{"image_size": 32, "color_jitter": 0.2, "depths": [2, 4, 2], "optimizer": "soap", "eps": 1e-08, "one_sided": false, "sam_rho": 0.1, "steps": 24400}
Rows from block 5 of a small image classifier, named by matrix and row number. Rows with one number belong to one channel. Each number is 50 + 10 x the weight over its row's rms, rounded and kept within 0 to 99. All counts start at 0.
After each channel's rows are labels from the 100 images, of 14976, where the channel reaches its highest value: "lies over" is the class under the peak. Only what is clearly more common there than usual is listed. The data: drawings of small networks of dots and links. In brackets: how many of the 100.
# convs0: first 3x3 conv (model.blocks.5.convs.0.weight, 192x192x3x3, each kernel summed), inputs 0-95
# convs1: second 3x3 conv (model.blocks.5.convs.1.weight, 192x192x3x3, transposed, each kernel summed), outputs 0-95

convs0.48:63 55 64 44 41 43 55 52 40 39 46 58 51 48 47 64 57 38 50 43 52 53 61 56 51 41 43 32 38 44 90 56 55 63 45 46 54 45 46 48 51 40 59 39 55 61 34 57 59 63 46 54 50 99 41 33 46 58 31 42 64 63 55 44 37 56 58 53 39 56 55 47 51 51 45 45 53 62 54 68 60 47 39 48 52 51 48 51 46 47 49 44 50 46 54 48
convs1.48:42 73 61 53 42 52 60 52 49 46 37 49 47 48 43 52 58 50 62 53 39 44 52 37 53 65 42 52 53 42 35 37 49 49 36 46 50 56 47 56 57 57 42 39 65 61 54 72 67 47 36 23 50 49 34 28 59 39 55 47 72 52 62 56 56 46 62 55 48 61 38 67 49 47 51 47 61 39 66 43 53 59 55 59 45 47 73 58 51 39 32 54 45 48 54 53
lies over: dot (76)

convs0.13:43 53 39 39 42 64 38 54 52 52 43 27 56 50 62 46 57 67 47 55 54 48 37 67 31 44 61 53 47 58 31 50 47 55 42 52 52 43 57 58 52 53 66 73 50 56 53 41 52 52 43 51 45 49 53 50 68 36 46 57 57 46 54 56 40 38 43 48 38 58 51 61 44 54 43 41 47 56 45 52 48 73 61 43 45 41 51 19 41 41 42 47 55 73 56 52
convs1.13:52 53 49 76 50 51 55 48 52 48 42 59 21 66 52 58 44 49 51 44 42 47 46 63 38 46 45 57 32 45 43 59 51 55 38 56 45 48 47 51 65 52 60 59 36 50 56 57 45 43 55 60 60 44 55 61 43 34 58 67 32 39 46 54 44 34 54 51 62 56 44 51 36 45 39 42 32 42 37 66 59 60 38 48 45 45 59 39 58 76 57 44 34 63 63 58
lies over: dot (45)

convs0.12:39 50 39 66 49 50 59 67 57 65 49 58 45 50 44 52 42 55 45 52 60 40 62 58 72 44 55 39 65 50 66 50 52 48 55 38 39 65 41 29 50 47 72 68 45 56 66 60 41 51 49 49 58 50 51 45 62 43 34 52 37 45 61 63 55 60 58 51 44 34 50 49 44 42 61 54 31 49 43 46 41 62 66 45 54 51 38 48 61 52 60 52 66 47 57 40
convs1.12:47 49 59 49 58 58 46 46 52 38 50 47 62 58 53 51 55 63 46 36 55 44 54 45 31 38 44 51 44 44 50 40 41 45 44 39 12 32 38 47 45 45 42 17 62 61 44 24 52 58 59 46 52 54 45 59 61 42 48 51 42 54 62 32 46 48 58 47 39 72 53 50 43 57 43 39 52 46 47 58 42 61 52 61 55 44 50 56 41 50 60 44 63 54 42 57
lies over: dot (28)

convs0.125:51 53 56 52 41 62 60 64 47 42 42 44 67 43 48 51 72 44 49 48 46 61 59 55 41 32 41 40 60 43 46 43 46 48 40 42 29 42 39 52 46 55 69 78 60 36 60 56 69 42 33 51 41 45 47 49 65 54 45 54 44 35 42 23 26 43 37 38 64 54 46 51 64 48 32 42 50 39 33 36 48 45 40 49 67 51 38 40 43 60 57 51 50 70 53 42
convs1.125:50 47 53 66 44 57 72 50 48 60 53 55 49 42 39 47 56 47 65 47 54 47 58 74 53 60 43 49 40 41 45 67 54 46 61 41 43 42 50 39 37 54 92 70 48 54 42 64 42 46 62 59 55 57 44 44 54 54 38 72 55 48 45 53 48 53 52 40 64 57 60 53 64 57 60 48 51 37 37 50 41 33 50 55 38 48 49 50 58 44 55 57 36 40 39 54
lies over: dot (52)

convs0.97:65 63 39 55 57 64 40 65 73 55 45 39 52 30 67 39 50 50 65 59 67 44 47 57 61 49 50 64 59 52 36 56 50 45 42 61 48 64 43 52 61 54 38 43 48 60 36 50 43 71 59 61 65 48 49 44 65 41 54 63 54 45 65 61 47 55 51 62 63 49 49 56 56 51 62 47 63 49 54 48 72 65 62 56 53 44 49 60 40 48 51 55 40 40 58 53
convs1.97:35 58 44 40 49 54 42 52 44 38 39 56 52 54 37 60 53 45 50 50 49 45 41 51 45 39 55 39 44 65 55 41 56 49 48 44 38 47 35 49 60 27 34 37 60 56 60 43 50 31 31 40 39 43 46 57 55 64 42 44 41 61 52 51 44 52 47 48 45 50 41 52 51 57 51 41 49 36 60 44 37 48 47 53 50 43 63 34 39 54 54 60 27 56 19 63
lies over: link (63)

convs0.80:33 45 54 53 61 38 38 75 51 40 65 44 47 44 63 47 53 69 61 74 43 46 49 54 32 58 56 57 51 61 31 49 53 54 39 60 51 32 53 74 35 41 47 56 50 78 47 48 60 47 43 62 55 51 56 38 54 51 29 53 54 72 51 50 44 69 55 56 43 44 45 61 50 38 65 43 59 35 46 53 49 57 51 46 67 48 44 32 65 57 40 51 43 58 56 41
convs1.80:50 52 44 44 73 41 52 48 65 56 51 57 53 33 41 50 49 55 57 70 48 42 51 48 42 51 56 57 37 55 44 51 48 32 50 68 46 52 49 56 52 43 42 46 51 28 61 54 58 49 43 56 54 56 50 59 55 46 48 36 32 38 40 50 33 48 42 44 47 46 59 47 39 54 64 60 47 50 44 58 37 49 62 61 54 52 34 55 64 53 51 42 53 58 49 56
lies over: link (48)

convs0.126:51 52 55 64 56 69 38 48 49 53 42 54 67 39 68 54 59 60 46 44 45 59 59 54 52 46 61 55 48 56 39 49 55 49 50 50 52 61 41 56 44 37 57 63 42 59 59 43 67 33 51 38 62 55 42 42 62 45 42 81 46 64 57 44 64 50 42 64 57 63 47 56 53 50 50 30 39 46 53 33 78 34 48 43 56 55 48 59 52 66 39 63 54 57 54 39
convs1.126:47 69 53 50 48 45 63 56 64 40 51 47 63 49 52 68 46 41 42 60 50 53 50 75 61 57 49 41 52 51 27 41 50 64 32 48 40 48 49 50 45 42 55 52 37 58 44 54 55 52 47 46 50 52 54 41 39 41 60 60 65 50 58 37 41 49 54 49 52 48 63 40 36 54 54 44 57 58 57 47 56 36 68 45 52 57 51 50 49 55 55 52 41 55 58 56
lies over: dot (29)

convs0.14:34 48 59 44 63 41 51 77 46 50 54 50 53 57 44 49 43 63 45 45 40 32 50 50 55 59 41 48 55 40 53 54 43 50 42 45 47 47 35 52 47 48 56 44 26 53 55 67 63 53 52 52 62 47 56 38 52 47 54 57 48 57 50 46 35 20 61 39 50 54 41 57 33 47 80 50 43 44 64 48 56 59 60 51 51 51 41 47 49 61 50 49 55 32 50 51
convs1.14:29 52 47 50 55 51 53 42 51 63 35 43 59 36 42 53 49 49 62 42 56 31 43 62 44 48 42 55 50 52 43 57 36 55 47 49 55 41 39 68 51 46 58 63 84 55 46 48 50 54 43 55 47 68 42 49 39 53 58 52 50 53 68 55 42 31 52 36 41 47 48 39 37 51 50 53 41 58 68 45 58 60 32 55 41 54 55 40 50 45 51 55 49 41 50 56
lies over: dot (61)

convs0.100:47 51 51 77 68 52 50 56 61 60 56 37 40 37 50 40 37 54 64 54 50 40 42 39 43 50 64 57 59 40 35 55 58 57 64 55 43 48 62 42 49 51 50 31 51 49 51 46 41 45 35 47 51 43 28 51 46 45 40 63 54 64 61 57 58 61 35 68 64 60 59 43 72 52 34 50 50 53 41 70 56 60 57 42 60 40 56 65 34 62 49 54 58 55 60 50
convs1.100:54 44 33 51 52 42 56 51 43 39 65 56 61 53 46 69 38 40 39 53 47 37 70 36 47 51 25 44 35 49 55 40 44 39 59 30 53 54 41 50 54 59 34 62 55 31 54 66 55 41 42 49 57 66 49 38 48 39 54 32 53 46 42 52 51 53 24 63 63 49 49 50 47 65 47 49 52 50 31 47 59 52 70 58 39 37 51 61 55 44 42 44 43 45 53 58
lies over: link (57)

convs0.56:54 55 48 69 44 63 48 60 40 52 54 51 52 44 58 56 49 37 55 33 48 47 51 67 54 49 50 47 72 43 61 49 54 55 26 47 59 57 42 32 50 40 26 49 44 44 68 25 30 40 39 53 71 54 43 49 49 62 49 46 53 47 42 45 45 55 35 59 50 51 33 39 49 44 60 46 47 33 47 53 59 39 47 39 52 72 43 60 68 58 38 55 68 36 48 60
convs1.56:45 63 57 57 44 51 50 47 55 55 46 41 50 54 42 43 69 48 54 49 67 46 39 62 63 45 44 41 45 56 44 39 44 43 45 48 58 54 48 49 29 43 31 34 56 37 44 45 41 34 69 61 67 07 24 33 41 47 48 46 54 43 55 48 55 43 76 54 48 57 46 68 45 49 58 61 53 32 42 49 52 54 75 43 50 49 54 33 58 55 48 64 42 46 27 44
lies over: dot (34)

convs0.77:47 46 47 50 49 35 39 49 43 38 62 46 47 46 49 52 67 42 29 48 50 42 59 66 58 42 52 52 46 50 50 50 56 48 49 48 46 46 59 71 55 54 54 53 51 61 50 40 64 40 36 55 60 64 26 49 47 58 73 37 46 53 42 48 54 47 39 46 44 56 42 39 55 65 45 52 52 34 21 40 40 47 46 42 53 49 33 42 41 52 47 49 78 56 46 50
convs1.77:38 43 49 48 51 43 63 46 45 41 51 57 38 36 44 58 62 42 42 53 35 43 55 40 39 51 58 39 35 55 66 51 44 55 52 53 60 51 57 47 25 61 61 66 58 52 39 51 59 73 72 36 45 40 47 37 58 56 66 46 41 63 56 43 44 61 58 61 64 54 67 56 58 49 49 57 53 47 42 59 40 62 47 65 37 38 42 53 53 54 38 44 50 57 59 43
lies over: dot (29)

convs0.58:30 56 41 42 51 45 37 61 61 36 42 43 48 54 45 49 35 39 22 49 54 41 53 55 51 51 41 44 74 44 40 50 64 64 12 47 39 56 54 38 60 33 55 60 36 63 52 69 42 34 51 53 41 57 51 64 47 67 34 43 51 54 42 57 54 36 47 39 31 76 45 63 57 45 67 29 49 52 50 54 43 35 36 47 50 48 48 50 47 60 47 46 48 42 55 38
convs1.58:29 46 43 51 65 43 54 38 42 76 34 32 50 42 32 55 49 36 61 46 37 51 41 60 41 46 61 54 40 62 60 62 32 46 64 47 58 51 48 61 58 52 57 47 53 38 38 54 82 51 48 61 25 39 52 63 30 51 39 53 63 37 54 53 53 54 47 46 63 45 35 32 54 34 51 76 51 52 64 44 52 44 32 41 39 44 51 47 47 57 50 46 44 42 45 37
lies over: dot (67); link (27)

convs0.155:47 47 52 51 43 48 52 50 50 75 50 34 51 46 65 43 43 35 63 44 42 56 60 60 44 50 44 57 32 56 24 59 40 60 57 46 49 50 31 35 50 58 48 58 36 49 51 54 56 59 49 56 56 35 40 49 24 50 50 65 48 29 32 45 57 51 49 48 30 48 51 54 57 51 72 34 51 59 49 51 44 42 39 49 49 54 37 48 43 48 50 30 44 48 43 46
convs1.155:39 37 45 46 47 58 59 43 42 47 44 54 63 59 50 42 58 57 46 28 48 54 46 59 46 42 41 51 45 56 62 48 48 52 61 45 57 47 42 71 35 54 49 47 32 53 50 43 52 60 64 67 48 51 46 53 32 42 40 53 48 42 57 52 50 47 47 42 91 49 50 53 68 60 45 28 36 51 54 33 50 50 57 50 53 34 50 48 49 54 52 63 55 52 45 57
lies over: link (25)

convs0.190:47 49 57 43 53 58 50 60 48 49 41 40 65 36 46 49 39 41 63 48 45 49 44 41 51 39 52 54 58 53 42 52 52 74 32 58 54 36 69 62 34 66 55 41 67 57 42 67 53 58 69 52 46 57 79 62 59 42 40 46 36 35 57 37 46 69 61 58 59 63 39 41 59 66 68 45 38 47 43 29 54 42 50 40 44 42 37 35 52 47 66 48 47 51 64 49
convs1.190:46 65 54 54 48 34 49 53 47 64 54 62 54 51 56 71 48 47 46 44 63 62 67 54 36 48 53 40 45 52 52 42 67 61 51 41 44 55 65 17 55 44 47 50 43 77 38 43 45 51 46 40 56 54 51 31 52 42 54 46 30 50 54 43 37 67 49 51 02 50 67 43 40 43 51 59 48 52 51 44 53 35 60 53 36 44 62 49 36 35 47 35 37 51 52 50
lies over: dot (38)

convs0.15:46 57 58 61 47 32 53 47 53 62 51 34 40 47 26 40 65 24 35 44 54 68 47 37 36 61 43 56 49 40 46 59 57 42 34 54 61 41 51 48 53 68 41 42 53 54 44 49 40 36 34 44 35 54 56 48 28 50 63 58 46 49 46 38 70 44 47 45 41 38 32 46 43 49 31 59 39 49 36 47 53 43 58 55 42 47 67 58 53 45 50 48 42 37 49 44
convs1.15:55 59 30 44 60 80 52 39 44 42 49 65 42 43 69 46 35 39 31 39 56 50 50 47 40 44 43 59 47 55 38 58 38 61 69 55 59 63 36 36 48 64 34 41 51 50 59 43 53 43 42 54 62 54 62 50 73 46 43 89 42 47 53 35 54 46 51 54 47 43 51 54 35 46 58 60 43 66 52 42 46 38 53 49 47 56 51 62 59 58 45 52 30 44 66 38
lies over: link (25)

convs0.169:47 51 64 44 58 53 61 57 56 59 31 64 35 78 44 45 46 54 49 52 41 34 53 63 55 52 46 43 47 50 55 45 56 63 31 56 25 49 44 52 54 52 46 30 57 46 49 38 57 34 50 62 46 48 45 35 46 51 49 35 55 40 53 64 43 52 69 55 55 49 59 50 60 40 56 50 49 41 56 52 57 58 57 43 49 60 47 50 50 55 48 52 64 53 53 49
convs1.169:56 49 35 55 49 44 48 49 70 48 62 44 48 57 54 54 58 54 49 55 51 49 47 57 63 42 35 48 56 56 43 37 47 57 60 55 53 54 59 48 48 45 27 26 62 38 27 38 42 44 59 42 48 06 47 42 46 57 57 57 53 45 45 62 42 53 72 45 45 51 45 60 46 53 55 54 56 40 57 36 39 52 61 33 51 35 40 30 45 46 61 46 56 53 48 47
lies over: dot (31)

convs0.61:45 52 42 38 44 41 51 47 46 45 38 47 34 52 66 73 58 42 40 47 65 33 49 33 50 48 68 52 39 49 43 40 49 22 26 54 83 70 54 38 48 59 50 68 47 54 39 35 45 58 41 50 60 61 38 37 38 47 82 40 58 54 53 46 47 44 44 51 58 65 41 46 64 41 66 47 54 56 58 47 34 59 39 56 55 46 42 47 58 49 56 51 55 44 68 44
convs1.61:49 50 51 59 34 57 32 32 56 75 50 68 40 39 51 52 40 69 35 50 44 60 47 44 62 50 50 50 48 53 34 25 48 61 59 51 85 70 51 52 44 56 44 65 67 59 60 61 56 48 47 28 37 53 61 45 46 37 48 64 51 45 43 51 53 57 58 53 46 62 45 59 39 36 43 45 61 35 47 44 49 48 46 44 55 45 51 55 62 49 53 46 48 41 67 36
lies over: dot (45)

convs0.171:49 42 42 58 53 46 50 57 59 59 45 56 40 42 47 38 42 77 48 67 57 48 53 48 56 47 41 44 38 59 68 36 45 63 43 59 53 45 53 65 40 53 36 39 62 48 59 52 60 52 36 76 63 44 59 63 62 46 55 43 46 50 49 49 59 47 60 43 70 39 38 47 47 46 51 47 54 26 50 41 54 52 42 45 41 36 59 44 29 55 30 48 52 38 44 46
convs1.171:45 68 50 32 46 54 50 44 42 56 30 56 30 64 51 43 39 34 35 46 57 60 53 60 48 55 37 56 56 67 55 29 36 42 60 59 56 51 61 52 55 45 47 44 50 58 45 56 58 51 69 61 57 42 49 49 46 73 67 51 44 68 53 32 55 52 41 47 30 58 77 56 43 60 72 54 53 43 71 32 51 44 38 62 55 54 60 60 48 48 44 57 57 55 40 45
lies over: link (28); dot (25)

convs0.140:47 51 47 58 48 36 71 53 44 53 51 62 41 55 39 64 59 21 48 52 67 36 31 49 30 52 48 44 65 44 43 50 41 51 47 45 59 45 41 47 51 37 42 42 65 58 69 44 36 64 74 36 48 53 41 45 40 52 39 56 49 39 45 50 45 31 42 63 46 44 40 52 53 51 33 57 51 48 41 35 71 46 84 40 61 66 60 45 43 62 41 50 53 52 40 47
convs1.140:49 54 61 50 60 51 62 56 67 62 36 52 51 41 42 41 58 55 53 49 55 53 49 60 42 56 49 51 58 47 46 53 62 42 47 44 35 45 48 52 50 57 61 58 47 43 42 60 65 50 58 50 70 65 52 49 59 50 32 50 44 34 36 48 52 47 53 45 65 47 49 33 58 39 47 68 55 64 30 58 35 52 62 50 33 47 49 34 81 57 56 37 54 69 57 49
lies over: dot (28)

convs0.60:70 28 31 55 55 49 33 51 44 39 50 41 47 37 59 54 39 62 46 37 47 35 52 40 41 59 33 47 40 36 47 41 44 46 37 63 76 58 55 45 57 62 45 54 44 36 43 44 45 60 37 64 41 63 36 42 36 56 63 54 68 63 63 45 75 45 46 48 45 54 51 50 43 47 53 45 47 48 51 35 34 39 46 54 50 45 47 48 57 46 59 33 42 36 67 58
convs1.60:31 42 36 49 52 47 58 56 51 54 47 47 36 46 55 53 50 43 63 49 66 41 48 55 45 42 48 57 53 62 55 48 55 47 63 57 72 48 42 50 51 66 51 59 45 42 58 47 62 66 49 59 51 33 89 52 48 38 62 51 36 48 70 32 53 46 47 56 31 44 54 64 41 43 65 45 51 51 38 52 45 55 54 42 63 40 56 48 61 55 50 45 70 55 68 56
lies over: dot (45)

convs0.117:48 38 52 48 54 45 42 79 48 54 53 37 51 44 60 49 40 56 44 51 41 38 44 44 30 45 34 47 37 34 51 46 43 56 44 46 36 56 48 44 50 41 51 71 29 43 53 55 29 44 44 51 40 50 44 53 48 57 53 48 40 42 65 50 48 60 71 51 35 50 53 48 55 50 55 48 51 31 40 43 53 53 41 61 54 44 52 43 62 36 54 41 49 56 54 60
convs1.117:49 48 40 50 36 52 42 41 41 64 51 64 63 36 44 63 42 51 65 44 62 48 59 52 29 48 52 45 45 41 35 33 63 64 73 41 57 42 44 51 62 50 43 73 55 60 53 52 54 48 57 48 44 52 43 74 49 49 50 53 25 36 42 65 56 61 73 46 41 45 38 56 43 40 45 43 42 60 54 57 52 35 44 45 60 55 53 51 51 35 53 50 65 61 34 38
lies over: dot (48)

convs0.2:59 56 52 61 45 54 47 66 52 44 65 62 48 55 59 50 62 47 74 52 57 33 47 43 71 29 60 43 34 48 33 42 60 47 43 46 59 53 61 39 46 43 58 56 44 43 42 30 57 50 32 44 49 54 52 64 56 50 42 58 41 47 63 62 46 73 51 59 46 76 52 53 50 36 52 47 41 42 40 56 53 50 46 65 58 57 40 49 43 53 63 66 53 54 41 60
convs1.2:30 56 36 47 31 43 32 41 51 50 32 39 52 45 36 49 47 46 44 58 54 54 33 38 54 32 48 45 50 44 55 46 39 42 66 59 61 37 63 58 44 43 46 47 59 63 28 69 69 46 54 72 66 51 37 40 52 51 48 58 44 49 33 43 45 55 59 36 53 43 51 44 37 66 46 50 48 56 50 56 39 36 42 34 48 35 54 32 48 41 30 48 45 57 31 59
lies over: link (54); dot (41)

convs0.34:88 51 46 50 48 66 65 33 57 35 51 41 60 58 55 46 61 51 66 89 46 45 47 43 59 59 52 58 44 68 62 47 43 49 49 54 49 46 49 29 50 56 40 44 63 36 43 31 45 47 59 22 56 54 38 52 68 62 63 33 61 41 53 47 46 58 49 51 68 59 38 54 53 60 44 51 53 61 44 53 46 41 50 52 51 47 46 46 51 28 48 52 31 46 41 45
convs1.34:40 43 48 47 43 50 48 49 54 76 56 37 40 42 47 62 53 39 48 49 60 53 55 68 58 44 40 56 58 49 45 57 31 33 62 55 49 53 50 62 39 53 58 70 53 44 43 58 51 39 50 80 57 43 48 51 43 46 54 55 63 37 56 64 28 50 68 33 35 53 53 46 50 47 52 48 53 51 48 47 62 44 66 45 40 55 56 42 52 40 52 55 52 41 42 48
lies over: link (53)

convs0.94:54 36 42 59 58 35 30 47 47 58 48 54 35 47 56 48 50 73 46 45 45 49 52 46 55 50 47 54 45 67 29 52 63 24 40 54 36 60 55 53 52 63 43 60 33 54 37 40 30 34 52 42 44 54 39 46 39 45 49 49 58 65 59 38 40 36 46 45 56 57 47 41 57 48 33 49 52 30 52 53 54 35 45 56 59 40 53 43 72 44 45 42 36 57 49 56
convs1.94:56 56 57 57 44 43 54 62 56 45 74 52 56 53 46 54 53 40 34 49 59 55 53 34 55 58 54 80 42 52 48 67 67 59 37 58 65 72 47 51 54 45 48 44 35 47 60 41 43 47 49 32 53 51 74 49 52 34 38 57 57 53 50 65 48 42 50 46 63 39 52 46 59 45 52 53 37 50 55 48 63 61 34 46 63 48 54 52 56 45 38 54 32 45 51 64
lies over: dot (36)

convs0.22:66 47 36 70 48 39 55 58 47 52 52 44 51 64 54 38 43 50 44 65 52 45 59 44 54 50 32 25 62 36 53 30 61 32 45 69 45 28 52 56 50 46 43 53 37 43 44 35 45 47 52 43 53 43 38 61 61 43 38 55 36 59 30 51 35 60 53 40 47 31 39 47 52 50 42 50 57 47 41 47 35 53 45 71 54 55 41 39 63 40 61 45 47 36 55 40
convs1.22:61 77 48 66 60 58 47 54 58 46 33 55 58 25 63 47 58 60 18 54 53 57 53 53 39 69 57 36 58 56 49 57 69 50 32 57 45 50 50 60 57 66 58 56 51 55 57 52 53 59 39 50 56 49 57 62 58 59 56 53 47 54 39 34 63 58 56 48 63 56 44 65 49 48 49 48 38 63 49 69 54 56 47 44 49 75 68 39 55 48 44 53 63 29 29 50
lies over: dot (55)

convs0.138:52 65 46 52 48 50 41 49 44 61 44 52 40 47 46 42 50 36 46 28 32 52 45 60 57 41 52 37 58 39 56 57 56 50 58 61 38 50 46 58 58 33 46 37 80 72 51 62 54 47 43 46 42 43 42 50 54 33 49 42 27 33 43 57 35 57 52 34 58 62 52 34 53 43 50 37 61 58 56 58 56 51 36 64 55 58 43 52 47 43 50 46 43 47 46 28
convs1.138:34 41 45 41 48 38 37 48 60 50 53 54 43 52 48 47 46 29 44 42 53 58 65 41 69 51 52 55 26 47 43 39 51 53 53 54 58 46 52 53 41 34 53 73 14 51 64 47 44 44 57 74 49 30 52 39 37 53 30 58 54 53 44 51 32 58 52 47 44 38 46 62 45 42 40 53 58 38 48 52 57 52 39 39 56 41 50 54 55 36 43 44 44 42 42 45
lies over: link (38); dot (31)

convs0.114:33 52 46 45 51 47 42 76 48 49 55 44 44 51 55 52 49 63 37 45 54 44 52 48 48 48 39 49 81 42 38 47 49 56 28 49 54 40 69 48 45 44 42 61 11 57 41 58 47 44 58 40 40 44 51 44 51 49 29 54 47 42 44 48 48 50 51 44 45 60 39 55 71 56 75 51 60 42 59 52 50 43 51 55 45 40 50 54 46 46 48 51 46 48 45 37
convs1.114:33 42 33 34 44 44 47 52 57 68 49 31 59 47 41 39 53 44 62 54 38 63 41 45 67 47 52 50 33 47 57 57 43 48 49 44 60 45 46 66 49 35 49 49 75 58 41 39 49 48 46 44 54 46 61 69 35 40 53 40 47 46 49 52 39 46 65 44 57 58 45 38 55 55 49 42 57 41 54 47 51 37 44 46 39 47 55 53 39 47 40 42 47 55 39 41
lies over: dot (49)

convs0.170:47 48 26 58 46 32 54 52 72 54 27 47 47 43 65 54 46 58 50 39 51 42 53 36 44 48 36 31 64 42 58 61 48 48 46 53 25 44 48 50 36 60 41 47 55 58 42 42 34 64 65 41 50 46 36 59 45 53 52 44 46 44 54 38 35 50 49 54 36 39 33 47 58 50 46 54 45 43 44 80 64 52 30 55 43 55 53 46 43 30 59 59 42 47 44 65
convs1.170:61 56 41 44 54 38 53 56 60 32 38 48 60 54 41 44 48 44 45 37 55 58 43 40 51 36 26 56 51 59 42 52 50 44 70 45 60 48 51 60 59 44 34 48 54 31 34 43 47 44 61 49 49 57 75 51 55 52 29 57 51 52 59 58 48 51 66 53 36 40 51 58 47 45 52 40 30 47 54 54 60 50 56 42 44 55 56 31 56 47 63 60 55 46 28 38
lies over: dot (29)